Weights of a small self-supervised image encoder.
Training: soap at rate 0.0035, batches of 256.
Rows from block 7 of a small self-supervised image encoder, named by matrix and row number. Each number is 128 + 32 x the weight over its row's rms, rounded and kept within 0 to 255. All counts start at 0. Numbers have three digits each.
After each channel's rows are labels from the 100 images, of 14848, where the channel reaches its highest value: "strongest on" is what is common among them. Only what is clearly more common there than usual is listed. The data: short English words printed on busy colour backdrops.
# conv: 3x3 conv (model.blocks.7.conv.weight, 112x112x3x3, each kernel summed), inputs 0-55

conv.44:075128131126118224114162134146133174136141141113202134098097126117132153128136128120111140144093132128091094140094125141123154122092112155127159185204255104125131150215
strongest on: bold; the letter m; yellow ink

conv.12:083092119132170184125162166116166136132135107109140169135097182156115159153116128198127079097107115126100125132102141131113178137080131118142132135169202110213093165214
strongest on: yellow ink; orange ink

conv.100:163164083126117181119157190144160109137136039108155152140109121150115110140178168177119126152161112141162138187114100171105110122139089132119133148177142136110125141160
strongest on: yellow ink

conv.77:166145131131120149180213085163139121096075142124098139124146130169126107110132111088089138116133124121216109086115154106182103110147124190113120149116131078162155161079
strongest on: bold; white ink; black ink

conv.96:127077129137129160114104092115145181089112130120166155117121147111109147117138184124107144149091090162162106132117109167064104149105104229178221124131141159201106125114
strongest on: black ink

conv.39:213116147121087109183087192110120078166195102122100104139133135106132162130068217112092122149186102107112162106128085146080125143167107151130107115074088160074145123100
strongest on: white ink; bold

conv.23:179133202109168165132150161103142135112149116110144177092125117100151135122180119145102140164117106117128049165076181124141139146120105147161162136148158124130113155150
strongest on: white ink; black ink

conv.83:124102104160114198096152148111059128163114147148181218115137104137186157144105120090121133169137198153093123115107190144118143184109178135130139110173141112120116148155
strongest on: green ink; black ink

conv.99:125158155148100245098154187133148134115146127138203157090121136141140142148162138138120129145137171123124125098098184129150129140122115142118110147215164086104135145176
strongest on: black ink

conv.27:117078146140144157071097150123243204105082137113114122115099161126113128142117136130118118147147140179181134123142065163127098089126092174102145177139113122134146100123
strongest on: bold; black ink

conv.104:124107144159113132057113184162159144152137109130167162094162114061147055103135132082138100155159115079130116105087129110104147096117149145157144134160226095134124129160
strongest on: black ink; white ink

conv.80:123176131073121162140187137131137160111170142133117190118136103172146132147147117133067121148114101091090079141122139126173092103171125216083102182189132126158081150168
strongest on: bold; white ink; black ink

conv.73:131146179156073205104146170136131161096166117218195120122115148116112091142158111158129130137110128129156121115115134112099137135104122122143127140192206123099124117177
strongest on: white ink; black ink

conv.32:173118135084143125109168152109208087110130171145122154097150145166167144103140119193080106138146147108133152099173175117148137176116052128184149114092116145126120151058
strongest on: white ink

conv.90:111089158150139160141143134069115137108082115108175117106211106148068209167151140102146106102133161183147172101121127082066105146171120106154125116163103140104133136139
strongest on: white ink

conv.38:144110088110189171073176150123159136135196127131145162081057144121145133124130128094108121144163121058137172101120152145094148132136120109086147108154118132126149087183
strongest on: bold; black ink

conv.108:087145164139122212134195100178135091120139134142179159083103150166122144113099095106074122126103116072147110128100096142131126121160166133094105204195190133121149136181
strongest on: bold; white ink

conv.49:173147112129120139159191083110084120093129156106072169090099143151152151083071096170158116092170115201147147096135091144067140122143109120164076067064152131110151118088
strongest on: bold; white ink; black ink

conv.16:112118169146133199127173151123154111127149110082210113098125123131128195129148180106122184102138104121114140188111091126155145067129100086121110148212113098139131120193
strongest on: black ink; bold

conv.30:144148132117121174094128175092131138137167080124187092100146111101121177132179153157108159115124108162142105156074109124132101090139139141120137151197165130135111121175
strongest on: white ink; yellow ink

conv.18:124148138128104144104148171162151255080131153152173092099073095088126166111162096091081146144129110102142110152111168135120108140159121151138148122119144173170098108126
strongest on: white ink; pink ink

conv.76:108125095068097046089105151115059104147133109081159123139189157112159093120139191109116086088122107127130143132164076130092065078126131098152132089126138155095138121124
strongest on: white ink; black ink

conv.88:089137167180125237113158168136137207156140102129202123103136086070108123106109137093142147134173180115088134088095150137148192147120084146095124147188134116101138135189
strongest on: bold; white ink

conv.11:104113095156141151112161162129149104098099137149126160131094149080097132143215099060100142117157117148219171130140169124101114102109107074129129137201107137144176132196
strongest on: black ink

conv.45:065133135103140159109211175119147171161122160105198224133115067063072130105102104094098102139141128147079155169100154110119121117130129102121158149188150118096135140157
strongest on: white ink

conv.9:091155113142124183137162141157115124141149107032198120091140123094130126143108117116124127138127133108100191105105093138162140128132110084113112143190138085088185139197
strongest on: white ink; bold

conv.56:113118131164150174119146105163117137132136034167188167143096148170141120163098101116117093133115109105106098111032156021099167153150165141160119156191183146205137139193
strongest on: yellow ink; bold

conv.47:143134227097106153141170120132189153116170145149119109114110129154079089108148129157130083124154187086120122111129055108097130142188151116091094115122086162114134100110
strongest on: bold; sans-serif; black ink

conv.106:146162144111189188086130110182146132120089131139159124096091115070138177132099152091182097144135066156132117134102151126084223114118091111154141144183197096124086127176
strongest on: black ink

conv.20:122074174111103168095104164132110115113173116126152166103078101103179151139136178105147197138200100135151199129098099119089140113171085128154173085158075132139130136139
strongest on: black ink

conv.31:159162142078127120133090169085194135128185118166052160112105116122141122108166167153143135090157140095165158113128149119131150164139112123060076135089135119136157163077
strongest on: white ink

conv.87:149166138110155193137177148198136131131178113118148166105122127113106078159129119147096161154129152099106141161084160121110130154118130134157161135206216130162127090248
strongest on: white ink; the letter h; yellow ink

conv.17:093118155144142184161162197153105147139119115114187168085139112110135190169118168084111185110105100112114112158092152144212108115114129103124162175164144105164108149200
strongest on: bold; white ink

conv.68:162131105068136202120162140153150106167154144139156179103113071162153146144141092091053138111131119135052123136142128127122098112136128199101120196173169129125099158193
strongest on: bold; white ink; black ink

conv.50:092121091086176136130165168137172135130207130082126132121109121169137117112154148183091108131130186052106114142145146150126138188104118134135127117110180159104124120151
strongest on: white ink

conv.34:114098162082108135164155187123122214170153126200148121099115130112112151136140111116089163120111118143092083156093128134151124127143148117126128236133075163151052107130
strongest on: bold; white ink

conv.98:123141146117143165132175135159144187128135149127203157112133101112110087098147108111129114115136121171110140122092132097051151128129125099129155124194180081137123103177
strongest on: bold; black ink; white ink

conv.7:111139189123146192118162132098107080111137115109190054088145110127146139134158150138154140111118158175116123136086094115162150088089077101124145141186200101078106163174
strongest on: white ink

conv.24:109105104130102100129115109145139139124143136117114118118208135136102095074181150123088209101110155150153176110122140141090146135141138125125155119129070129116174101111
strongest on: white ink

conv.75:100127104130168128119101094126097188127108128126153081062129120126114110083128120128125131158123114095138106081115184104182124142164125162146109101114148092167095149036
strongest on: white ink

conv.58:137135139125134220158146116143176246089147094096190116099111096088095105148115136104104155156116100125181115132094144138113129122153103152149134133230187126144122144213
strongest on: bold; white ink; the letter m

conv.65:180105075085188114135176128098117162118112137096112174103112113147129151124128120117128130092145132094083150149109149132129127068146110151169138176109178096179053145119
strongest on: bold; white ink

conv.81:123078165149146128226148145157116132092119106144142064128126158147080120082123136152169205135103088113114124101163094141147118122081119147121125196150161159136089170093
strongest on: bold; white ink

conv.70:097194134088132112091156138155231182139123141186107137098065075123096101121127129175085101134159064136174095102157150141116130112165129166110107192128121149176114132148
strongest on: bold; black ink

conv.8:143124178129000130078128140120135097112110130137128122154111125114168084064140160110121121102159132211150116110128093118098175133157131117130147100128076135122139164102
strongest on: black ink; bold

conv.79:067083174161145161095148155131146241117109169122125124107131138068116120120157126113078094146140162100166111136094176093160114191121175109097118114146158127216133128112
strongest on: green ink; teal ink

conv.26:155136128109155192108155177158126122120085114119123150131136103085091121134135173143160167168125097149129138183110129118066109137126131092178181100131193127169131130137
strongest on: white ink

conv.84:123114064114180073147126135118101174124064137039096093151108113139116147166135150105143147115130100152162148153105137113066101081161206171182174164081105102158071128069
strongest on: bold; white ink

conv.110:114199157133138181148243121194140142118144127152174106108115114169095116113157128146094184130102126124115086142097126118146153138104107121106134076205140106142125134190
strongest on: white ink

conv.22:088131124170096194114190138149148161067134105147163140085125146140136140142114146097127125156127150122201102132116128130074126126114116110120155156205236069125176142194
strongest on: bold; the letter u

conv.89:128143093184225098161195160135114176118078124119135096119116130139134179142138129156087133134113125093170113169109170121217063134138122114176148140109113099096130101110
strongest on: white ink; black ink

conv.61:126115092117136143139155139149130061116206135111189138120133142138070065156187153114156143219130154101120159134120064125080142062101124075120170141157148189088140085196
strongest on: white ink

conv.51:128097080141144182163234119137132097119162205064166093132161208131130097119145119141082143170108102139135070139118135105084125134152079125166191074170088118068125110148
strongest on: white ink

conv.5:150113149162181156105113137139175214111122095155153150111111146079112104157128126109152118127164096146136072116119173127114146113105133157087157139143180058210077155176
strongest on: black ink

conv.82:090127153174113220106160137141178208108167068087188125123136133113105143153166129178078129153109152112151104130085186150127124193097130158102122152208167116161133097197
strongest on: yellow ink; orange ink

conv.111:135154158102148088128128130073106130148094152110067089141089117149169130152140135151092109174133084096133083157154148139255096128172132116129131123095066111115120129053
strongest on: black ink

conv.1:086122164172174161151143149129112063166105122047168132117182142112135124113117190101143139181145139121108177116097141155123179137095118111136141135121095086146150114115
strongest on: white ink

conv.78:061114108137071166137191126178125133110155153135173181082110168107110136142128105099108124122099154100165154058093120160121138099118123125061107130212129114155155122215
strongest on: white ink

conv.71:114095139183129183064193147106085128151142113109167119108110090075160158162125154112131114091151161108057147105114151147146181162092130125103126096171108098103133124215
strongest on: black ink; white ink

conv.107:080110116136120195093197116142124138098144152132205135101136157111114128141129183138105144190093122085137100130098139111093166088106092094138096150229171101158157145222
strongest on: bold

conv.43:122143108172127229123198132130165199121157127123143068110121149173133133141133131154092126122098129092178085113104140119138086152126090152111098123185224133118126149191
strongest on: white ink; the letter h

conv.14:125111189126097143128129175180120173117118096112177152136151124104077114146144179127122161149113100122098145207098111127107098104102119106128135162202155139188138110195
strongest on: black ink; white ink

conv.72:134093157199133143144152099078092099116091155137151084125096172136152162149153117076095147103142095119153136112116154146149096117158188024092090196118120103099175124131
strongest on: bold; white ink

conv.36:191101108106164113185083139125114126140148156177113138134090106115101081138114136142152124151083067109123183157107166108076091166166123134155137033126134189161091122166
strongest on: white ink; pink ink

conv.21:116155029130103089099143201127188154159081153166126094151125098083162148140131116129127143132102111116082157163125177118127058143125151078112124114138082129110123116104
strongest on: black ink

conv.57:126137120134107211100162139154144124103166084137173169109117139143155188138170110152121097142103143099140136108169147167157112146110046160136163206205185104082152126179
strongest on: black ink

conv.41:151084109128149201163067141089112106129152154163123147115063130140126100205110161141134113125124092107156118133138086121127128133125130134145121115138123125119127131125
strongest on: black ink

conv.60:083080170130099183110181142172115169148139133159156115085115129088139111140171169129147116142115148105137098158063168111132132149125145117144184089155176142135095109122
strongest on: white ink; black ink

conv.93:168120199104093140113121082148112146104098127216142177100098135120161171132132141125119093069153130140140106138114191153081133162116151121143138159139240122171094156110
strongest on: black ink; the letter m

conv.0:080112118154107200159161132120149110117151106130210132089159165136125143175107149105123166172064168153120134108109107093135128113085115129086087193171183087138156131215
strongest on: bold; orange ink

conv.91:123134128140153212099167150163185143156157108102173088099110121110132044114178120145136130179132172074125143118104132133130127151121102110136164121197165131098144115211
strongest on: white ink; black ink

conv.35:156135134094150123142121166132147138131119006126119148139130159160155137117145132151088105150142159113131174122099109023149131129136163109145103116118132145172158150124
strongest on: bold; yellow ink

conv.4:132069114171164214104115146174148217091119125109180102139128128091134160144132146110095188142142132148165127129100166182117137136102099149150208111213161103141113098216
strongest on: black ink